A small image captioner, trained from scratch.
Model: 64-pixel images, encoder arch poolformer, encoder norm rmsnorm, encoder activation gelu, encoder widths [48, 96, 192], decoder width 384, decoder layers 8, decoder norm layernorm_no_bias.
Training: adamw at rate 0.00077, 26400 steps, batches of 256.
Data: trained on rendered scenes of toy objects such as cars, trees, mugs and chairs, 195000 training examples, 34.7 epochs.
Rows from block 3 of the image encoder of a small image captioner, named by matrix and row number. Rows with one number belong to one neuron. Each number is 200 + 40 x the weight over its row's rms, rounded and kept within 0 to 999. All counts start at 0.
After each neuron's rows are labels from the 100 images, of 14848, where the neuron reaches its highest value: "peak at" is the part of the image that holds the peak; "patch colour" is the nearest of a few named colours to the mean colour under the peak. Only what is clearly more common there than usual is listed. The data: rendered scenes of toy objects such as cars, trees, mugs and chairs.
# fc1: MLP up (encoder.blocks.3.mlp.fc1.weight, 288x96), inputs 0-95
# fc2: MLP down (encoder.blocks.3.mlp.fc2.weight, 96x288, transposed), outputs 0-95

fc1.34,146,222,190,258,154,157,251,228,149,141,140,104,198,188,248,150,269,137,194,247,144,213,238,188,199,190,145,200,181,198,192,229,206,161,193,217,177,235,203,200,170,194,225,174,139,219,143,152,202,182,142,221,227,217,254,204,200,164,253,225,148,181,220,194,144,164,200,264,137,116,238,273,221,106,146,177,204,180,179,197,216,187,212,246,202,170,216,261,252,255,137,262,223,207,242,198
fc2.34,278,256,293,198,199,166,179,221,251,209,196,202,210,259,243,170,185,218,132,173,170,137,182,224,197,255,246,229,191,226,170,174,221,175,195,267,256,134,158,200,227,213,110,190,301,293,161,261,183,175,294,174,180,185,185,214,240,182,256,147,171,185,216,146,204,173,232,165,223,196,204,172,224,222,161,208,208,154,208,200,177,189,148,217,249,177,257,245,173,198,191,173,249,164,252,264
peak at: middle left
patch colour: brown

fc1.250,255,196,229,171,225,169,115,168,233,126,175,114,213,202,239,195,245,139,242,207,181,243,159,217,202,181,156,196,178,282,248,214,148,264,201,269,182,195,171,178,166,211,178,221,167,169,196,232,274,181,210,225,186,189,248,244,170,137,226,187,161,207,194,151,242,145,221,149,133,172,162,222,261,279,180,104,220,214,183,199,157,131,232,197,189,232,216,231,196,145,208,223,281,148,212,228
fc2.250,121,250,213,168,131,233,298,224,227,168,218,251,270,201,191,187,196,211,200,160,217,241,202,192,180,175,264,222,207,309,162,192,168,243,217,215,182,222,179,167,159,249,235,176,231,206,207,149,123,234,183,131,247,268,155,177,159,196,227,246,222,173,160,226,197,166,105,190,241,221,183,233,234,250,177,162,261,226,135,230,209,215,201,170,180,259,230,214,184,172,156,200,191,190,215,309
peak at: top left; top right
patch colour: grey

fc1.153,243,170,226,150,207,163,229,167,166,178,254,245,117,293,199,262,147,150,169,166,241,152,166,246,224,208,233,218,162,216,231,270,173,193,226,289,233,235,156,148,222,197,205,206,225,205,286,178,260,267,242,185,234,81,213,179,164,177,195,195,152,165,172,200,206,134,210,185,149,163,228,204,205,219,201,153,256,216,274,182,156,152,232,213,226,172,160,214,146,199,180,217,175,186,172,162
fc2.153,175,196,263,255,135,315,267,258,226,242,159,183,213,197,212,193,298,204,232,173,190,201,245,172,196,189,172,193,210,190,173,139,173,214,166,168,125,221,254,191,193,252,221,143,201,196,215,189,191,168,164,188,262,188,138,263,154,201,229,229,234,175,208,115,210,209,177,200,222,215,183,124,205,198,132,211,182,200,135,186,207,133,204,237,177,224,241,201,251,206,228,121,233,256,256,286
peak at: top centre
patch colour: grey

fc1.155,234,206,217,209,202,211,217,216,112,191,229,167,146,173,220,238,209,262,184,135,202,258,119,180,225,238,252,192,240,188,205,280,166,214,283,245,248,184,192,164,195,166,179,148,211,222,217,224,243,228,136,165,157,115,222,233,164,213,197,190,147,197,183,189,154,130,218,165,185,166,178,176,164,224,205,214,244,177,262,211,140,222,264,200,165,94,201,207,148,205,190,241,159,227,90,157
fc2.155,195,186,211,230,104,250,221,229,215,165,176,187,208,187,206,198,190,223,199,235,256,233,218,168,197,206,116,250,192,188,171,146,194,204,177,217,130,218,236,175,231,191,172,176,205,185,230,182,201,190,185,192,222,288,156,276,224,175,215,218,250,258,215,165,225,272,188,228,296,203,208,102,136,194,160,219,253,171,104,215,213,162,125,262,160,207,172,228,218,254,152,168,236,279,264,162
peak at: middle right
patch colour: grey

fc1.185,231,226,204,137,158,170,164,191,162,154,180,188,243,166,216,202,201,266,247,211,168,176,174,249,218,163,231,172,186,175,153,158,283,174,196,240,283,221,194,151,166,218,210,168,211,156,189,163,242,257,210,291,226,262,282,239,248,143,175,174,217,182,199,225,253,204,239,207,225,108,197,321,218,248,188,246,186,244,165,194,181,131,233,223,238,175,169,223,190,201,201,240,283,174,182,168
fc2.185,269,176,236,167,273,233,307,153,167,245,241,215,165,182,162,232,171,215,192,227,312,185,199,203,194,240,186,202,133,199,213,163,238,154,203,120,148,247,136,221,230,212,187,223,175,238,238,166,223,266,264,200,137,184,176,194,211,163,254,235,176,217,233,222,142,184,199,243,179,185,283,209,207,221,264,189,284,177,197,159,270,230,193,193,225,156,201,188,189,208,158,270,190,145,190,169
peak at: top centre
patch colour: grey

fc1.275,255,195,221,180,200,194,170,136,131,238,232,187,266,229,215,180,189,172,261,172,183,187,122,193,214,198,240,148,245,222,172,205,153,139,162,243,288,218,185,160,194,242,215,220,213,196,273,139,231,132,191,165,208,203,282,211,188,176,141,222,270,289,198,220,185,173,238,149,202,223,220,255,152,219,174,219,179,264,166,146,122,191,270,182,253,230,134,225,226,151,154,188,187,163,175,192
fc2.275,168,198,201,269,192,224,241,222,231,191,175,211,164,139,200,238,171,268,176,282,280,251,262,183,171,201,211,134,168,140,177,155,189,217,212,170,178,157,120,236,264,186,192,179,190,220,188,132,138,218,296,255,184,196,209,168,221,184,253,244,170,217,226,210,230,205,248,144,168,220,195,204,121,140,195,169,294,254,245,244,221,170,191,246,260,134,214,162,191,223,141,197,200,197,212,181
peak at: top right; top centre
patch colour: grey; pink

fc1.125,198,151,165,171,236,196,151,205,206,181,201,204,216,211,182,238,219,150,195,206,138,226,178,186,182,181,222,256,221,221,211,183,180,182,209,208,337,213,199,214,183,154,249,181,139,123,233,161,272,153,120,297,287,197,229,226,217,241,198,121,204,253,142,214,226,206,197,250,226,174,182,266,139,220,161,179,279,233,194,206,115,227,190,169,229,158,141,220,188,204,190,186,235,166,161,155
fc2.125,246,190,242,197,181,113,203,173,164,184,257,228,178,162,177,239,181,187,218,288,153,152,199,196,201,208,239,191,231,197,248,144,230,207,205,217,181,212,140,185,137,258,154,258,238,187,299,161,186,188,269,171,216,253,259,192,118,164,199,137,156,236,230,200,202,172,221,264,247,178,152,212,194,285,194,204,162,212,267,180,203,219,250,223,200,250,190,112,188,146,182,170,217,135,229,248
peak at: bottom left; middle left
patch colour: brown

fc1.163,169,182,233,169,221,212,209,157,177,163,158,176,194,180,271,220,231,254,176,192,178,175,132,203,186,165,206,224,227,203,233,266,239,237,254,191,234,228,274,226,204,152,214,235,167,119,268,184,256,241,71,233,131,187,211,153,168,157,144,215,112,232,232,200,189,167,169,197,141,202,174,199,201,241,153,217,170,118,174,234,181,229,166,173,238,192,188,222,151,216,207,228,234,185,92,160
fc2.163,183,159,211,293,154,213,209,185,209,193,158,157,169,108,223,236,262,175,190,222,288,251,182,232,193,161,190,159,212,227,219,190,128,227,213,246,140,218,228,244,162,248,144,128,189,180,115,159,221,205,231,235,179,219,222,166,217,149,232,208,260,152,215,139,230,201,217,208,163,145,192,220,180,117,181,185,254,97,242,189,212,313,196,205,170,209,232,189,219,245,191,210,186,167,212,219
peak at: bottom right
patch colour: grey

fc1.210,293,195,197,205,176,149,176,197,176,208,194,217,159,215,206,214,156,151,220,256,264,240,154,192,256,233,209,121,204,223,216,136,193,194,264,211,178,179,144,132,189,193,243,167,180,242,207,212,200,151,241,200,159,169,177,219,171,170,250,185,207,202,196,254,279,151,252,94,221,203,174,201,189,201,192,146,291,209,184,256,190,84,251,200,177,128,151,207,217,111,177,190,190,201,163,212
fc2.210,115,142,147,229,184,277,173,203,167,194,141,155,234,174,234,191,195,256,196,223,226,265,220,195,150,160,249,211,212,190,137,228,136,212,227,229,177,207,222,254,177,159,199,212,266,258,302,238,121,233,204,191,197,210,180,110,226,192,224,211,217,200,165,156,147,205,173,169,150,155,203,188,238,177,152,192,237,140,208,225,251,293,182,171,192,124,206,210,169,244,153,215,182,228,211,130
peak at: top right; top left
patch colour: grey

fc1.84,156,164,200,177,188,241,77,81,231,140,197,186,208,144,180,179,161,193,218,210,201,180,184,157,258,230,183,172,231,183,151,196,146,166,209,220,209,264,171,188,207,170,194,179,154,189,210,220,233,225,147,92,221,175,202,135,201,174,177,186,201,183,165,214,225,79,221,134,218,185,244,289,182,175,112,192,199,200,140,193,185,204,165,208,187,220,188,232,193,187,213,228,181,222,148,116
fc2.84,176,228,131,247,221,102,159,173,202,281,207,218,156,219,168,169,178,171,263,183,210,220,159,235,224,256,214,239,239,256,193,174,254,215,149,213,261,229,180,271,179,213,208,147,127,169,172,251,227,234,199,239,258,220,210,215,124,248,196,135,260,244,221,187,243,201,228,228,83,204,190,201,210,233,226,180,173,138,132,149,168,176,168,150,205,193,215,209,188,143,214,275,204,215,189,182
peak at: middle right
patch colour: grey

fc1.28,264,151,182,223,160,151,118,270,205,200,169,125,217,230,212,221,189,219,284,289,190,212,173,250,122,246,306,153,212,220,244,224,191,164,220,313,259,201,164,208,181,199,210,186,240,203,194,188,176,220,224,169,223,192,202,176,200,223,224,223,164,224,179,224,217,214,242,144,202,167,224,185,201,232,239,161,166,242,227,166,214,179,206,182,290,71,153,218,181,189,183,162,231,183,198,228
fc2.28,201,227,224,167,159,171,272,202,237,175,202,190,201,237,238,164,170,148,107,164,214,194,208,249,199,185,87,268,167,217,167,218,192,204,106,114,174,233,213,207,182,267,163,253,236,181,199,184,166,289,243,243,208,205,171,171,235,147,188,165,198,182,283,183,240,192,210,260,177,239,240,242,298,160,210,194,237,201,170,213,235,156,177,204,212,269,265,186,249,159,172,197,241,199,209,211
peak at: top left
patch colour: grey

fc1.114,209,142,127,203,206,200,178,185,162,197,149,160,216,195,204,134,290,210,262,160,220,170,231,198,122,128,212,219,271,164,158,260,208,177,253,180,165,201,169,179,195,280,275,241,170,216,179,176,193,216,168,202,159,218,233,144,225,214,217,155,118,112,115,262,182,179,248,214,177,235,214,217,231,176,197,188,199,212,274,229,166,175,232,187,167,234,137,233,214,143,228,277,180,224,188,179
fc2.114,113,239,200,177,212,125,188,239,183,223,214,178,168,197,213,208,233,190,250,278,172,214,168,191,177,196,210,125,180,220,230,207,182,227,166,205,236,230,214,147,256,191,185,174,176,167,268,207,198,149,156,148,258,230,220,139,159,243,175,191,225,286,226,150,205,252,222,183,272,210,243,199,159,201,181,278,210,296,180,234,198,297,197,196,281,147,136,169,146,220,129,194,184,206,240,163
peak at: middle right
patch colour: brown

fc1.195,251,188,241,184,208,215,214,179,222,248,161,190,161,207,250,167,182,228,200,222,171,257,189,218,109,166,208,117,171,161,164,172,244,221,209,187,302,232,210,188,200,221,217,214,193,253,159,183,171,167,173,279,238,144,191,112,246,188,249,147,168,192,211,230,284,200,198,193,205,190,185,268,225,173,171,169,240,248,115,181,135,128,186,116,151,169,207,221,119,172,189,189,265,200,183,160
fc2.195,254,183,235,219,169,261,281,175,176,147,182,191,180,154,225,138,184,194,219,205,208,163,165,125,175,186,268,206,194,185,180,181,218,192,177,171,270,141,279,193,270,189,157,233,205,203,205,244,173,138,203,217,226,244,240,192,237,236,248,174,263,181,174,194,158,320,172,278,190,206,167,249,258,218,213,276,117,169,150,174,202,267,248,257,205,211,185,218,208,186,246,195,217,173,171,245
peak at: top left; top right
patch colour: grey

fc1.284,262,189,210,203,150,240,145,162,256,202,169,116,203,134,244,137,168,241,160,225,242,249,186,193,138,162,248,177,181,131,217,280,233,141,217,230,225,184,169,171,224,217,299,237,184,227,150,177,215,229,159,255,199,183,252,150,326,183,144,162,182,179,166,211,260,170,200,170,193,170,209,230,200,201,155,144,165,235,191,193,185,196,148,206,239,190,197,240,252,185,169,169,245,143,186,213
fc2.284,165,264,193,173,235,212,147,263,247,181,170,214,155,157,252,216,228,105,188,210,242,207,215,230,238,233,138,144,124,273,203,190,238,166,200,126,160,183,240,145,247,185,199,201,166,194,176,203,226,106,180,150,164,200,252,264,215,180,215,207,199,205,191,245,134,252,139,244,299,211,234,194,175,178,203,202,240,164,230,243,204,132,222,213,178,201,126,178,227,207,270,259,207,215,178,202
peak at: top right
patch colour: grey

fc1.229,142,188,163,134,137,161,134,294,189,214,172,155,149,297,204,204,224,197,270,185,174,238,193,297,218,271,198,235,192,204,235,202,276,191,255,215,278,172,235,237,180,204,226,145,222,194,261,229,223,190,270,190,196,149,180,208,191,201,239,152,207,212,181,149,152,239,119,163,249,190,211,167,198,174,179,158,212,190,229,214,220,218,248,217,205,114,177,216,185,145,185,204,189,164,242,140
fc2.229,202,251,224,192,185,216,221,136,213,162,209,163,271,183,187,184,256,224,147,148,224,151,212,171,200,176,180,234,212,194,167,259,181,253,187,229,188,149,198,208,132,193,186,254,240,233,177,238,217,241,235,236,247,209,148,166,207,154,184,150,217,122,233,150,205,202,263,243,98,196,212,228,251,230,171,145,148,166,258,189,197,183,180,203,123,231,317,231,239,143,260,173,136,215,202,262
peak at: middle right
patch colour: brown

fc1.107,161,157,159,230,246,229,200,180,167,165,152,145,138,188,170,191,187,170,253,166,248,277,180,131,172,164,206,190,188,189,215,220,254,147,235,166,158,239,181,188,221,187,236,138,154,100,214,184,256,199,118,197,127,176,132,167,229,155,163,165,159,210,202,150,208,129,168,231,141,152,263,199,220,184,209,159,220,174,135,182,205,139,223,203,183,164,179,274,240,214,189,271,203,219,236,144
fc2.107,154,231,166,190,245,234,138,114,254,215,157,151,137,248,216,212,206,201,187,240,223,200,220,199,208,215,266,161,123,213,191,185,190,177,213,134,199,196,227,229,224,239,216,231,229,234,167,175,211,225,214,176,123,204,175,108,250,183,295,193,239,240,147,183,201,266,163,146,247,256,164,232,251,163,214,199,200,193,216,228,223,202,208,185,156,112,187,168,182,103,237,118,171,253,248,207
peak at: middle left
patch colour: brown

fc1.69,223,154,226,219,167,238,211,174,198,175,204,241,113,243,260,81,187,235,216,134,230,238,186,252,200,220,243,185,236,183,185,182,208,123,239,204,181,217,249,205,175,204,118,221,172,244,210,215,191,209,229,214,241,136,183,166,246,171,238,215,226,205,186,163,261,237,227,218,216,137,148,186,112,158,153,144,244,230,184,221,187,224,216,181,253,162,110,247,96,204,192,187,233,164,180,256
fc2.69,174,212,178,205,138,197,185,179,189,167,181,214,233,177,166,222,214,122,219,217,251,148,191,162,195,205,120,181,145,202,225,194,158,226,214,225,194,114,205,210,182,180,255,191,174,133,192,229,165,253,172,156,137,156,286,238,216,209,151,214,177,257,199,314,151,171,210,155,214,200,196,268,304,214,232,265,209,244,190,145,262,128,155,181,251,229,192,234,197,198,157,239,153,233,250,207
peak at: top right
patch colour: grey

fc1.17,157,159,192,227,224,182,153,210,208,189,167,119,210,139,223,242,177,178,211,159,200,283,145,251,229,188,218,234,193,210,212,174,138,212,275,198,199,220,268,226,159,241,165,232,195,197,182,127,269,202,159,168,211,223,164,192,162,221,237,166,217,261,176,201,185,217,216,271,133,199,244,227,170,182,161,196,222,185,309,296,200,199,180,232,134,118,219,222,153,186,200,222,246,231,102,161
fc2.17,244,274,221,190,121,182,218,182,195,216,169,192,213,97,166,212,282,250,220,274,227,134,224,234,171,149,187,182,177,177,215,177,151,255,187,205,201,201,196,216,182,188,241,187,284,267,203,207,204,164,210,238,139,147,203,191,206,125,191,183,139,168,182,186,203,196,188,173,218,233,177,188,234,173,170,201,177,232,182,161,232,175,218,241,170,299,281,233,294,161,169,187,189,216,274,290
peak at: bottom left
patch colour: black

fc1.232,205,225,150,245,155,153,129,155,164,164,136,172,288,236,192,219,239,250,233,250,193,235,146,183,213,194,204,182,239,158,223,217,213,140,211,145,229,234,194,147,197,176,218,153,128,165,212,217,203,227,175,138,180,203,220,159,201,172,180,167,224,237,115,202,176,140,240,164,260,191,278,235,128,202,232,211,218,244,147,204,182,233,269,265,227,139,169,242,233,234,171,236,161,215,182,106
fc2.232,172,263,213,232,237,308,219,191,255,254,142,149,248,166,252,152,259,243,262,214,236,174,214,236,257,161,118,148,150,250,165,183,192,232,197,194,219,249,237,193,191,156,187,210,170,237,130,176,208,190,231,106,150,172,246,183,160,217,180,207,250,272,222,152,251,189,144,175,197,194,198,185,175,204,166,190,163,148,128,204,165,146,184,220,168,145,214,242,163,173,162,214,163,236,200,165
peak at: middle right
patch colour: brown; black

fc1.24,182,184,230,266,162,224,120,151,150,207,211,159,189,166,204,128,208,147,211,260,210,175,118,212,204,261,187,93,254,194,203,233,241,185,182,257,237,155,204,122,241,226,212,189,247,238,250,187,229,264,173,232,163,224,262,185,135,197,174,183,164,198,152,262,172,209,198,163,241,250,191,267,176,213,222,154,197,230,248,142,133,150,198,202,222,158,156,215,113,222,205,198,214,154,186,224
fc2.24,218,172,244,222,194,235,262,210,196,192,186,199,184,197,213,270,198,187,298,200,277,188,215,171,181,225,236,181,163,195,163,186,136,202,142,247,227,314,170,194,245,216,202,205,177,215,275,202,168,162,190,147,210,242,206,188,167,209,271,255,210,272,221,234,265,221,190,194,164,150,247,241,239,230,196,231,166,284,219,231,195,199,115,190,164,123,191,123,212,207,126,147,189,161,263,206
peak at: top right; top centre
patch colour: brown

fc1.95,152,210,135,171,143,219,215,190,101,204,140,223,267,204,182,175,222,179,224,143,234,165,233,233,175,166,198,166,251,190,202,186,125,175,243,244,209,302,207,124,150,215,213,196,160,207,235,181,193,212,88,216,175,187,231,175,208,216,229,227,109,220,94,204,209,147,182,154,170,146,247,235,203,194,156,227,190,156,167,159,217,199,189,217,151,169,180,243,224,218,217,288,230,198,242,200
fc2.95,255,186,274,179,139,155,235,307,251,210,221,218,156,222,230,224,175,158,157,164,203,150,201,212,154,199,166,219,175,200,221,219,242,146,234,225,235,190,197,110,174,221,201,192,192,213,238,166,288,212,192,227,219,182,215,253,274,228,251,287,233,197,230,203,162,244,196,178,159,223,192,213,196,161,201,274,195,130,142,218,216,200,155,162,239,140,189,224,97,157,258,156,226,153,198,152
peak at: middle left; middle right
patch colour: brown

fc1.26,214,208,269,165,203,190,267,204,192,149,156,177,242,186,230,198,254,240,207,203,200,215,220,156,220,157,214,166,185,150,181,199,156,225,293,174,253,123,190,164,181,230,261,206,203,182,225,160,229,221,217,183,214,169,178,190,233,150,186,142,227,266,127,260,174,239,252,128,216,263,113,205,109,201,214,196,292,266,208,238,156,211,275,207,241,175,180,232,183,145,136,219,196,161,217,221
fc2.26,250,162,199,170,145,198,206,269,251,244,144,216,156,300,163,176,174,201,184,133,200,144,218,254,208,261,182,268,193,196,178,173,179,191,168,257,256,227,216,188,170,238,193,166,197,253,184,223,242,183,197,256,156,182,169,216,205,174,247,216,215,231,246,120,225,189,205,232,149,127,278,192,220,155,200,185,244,161,97,178,236,120,151,182,223,149,281,232,183,160,178,214,231,199,228,167
peak at: middle right
patch colour: black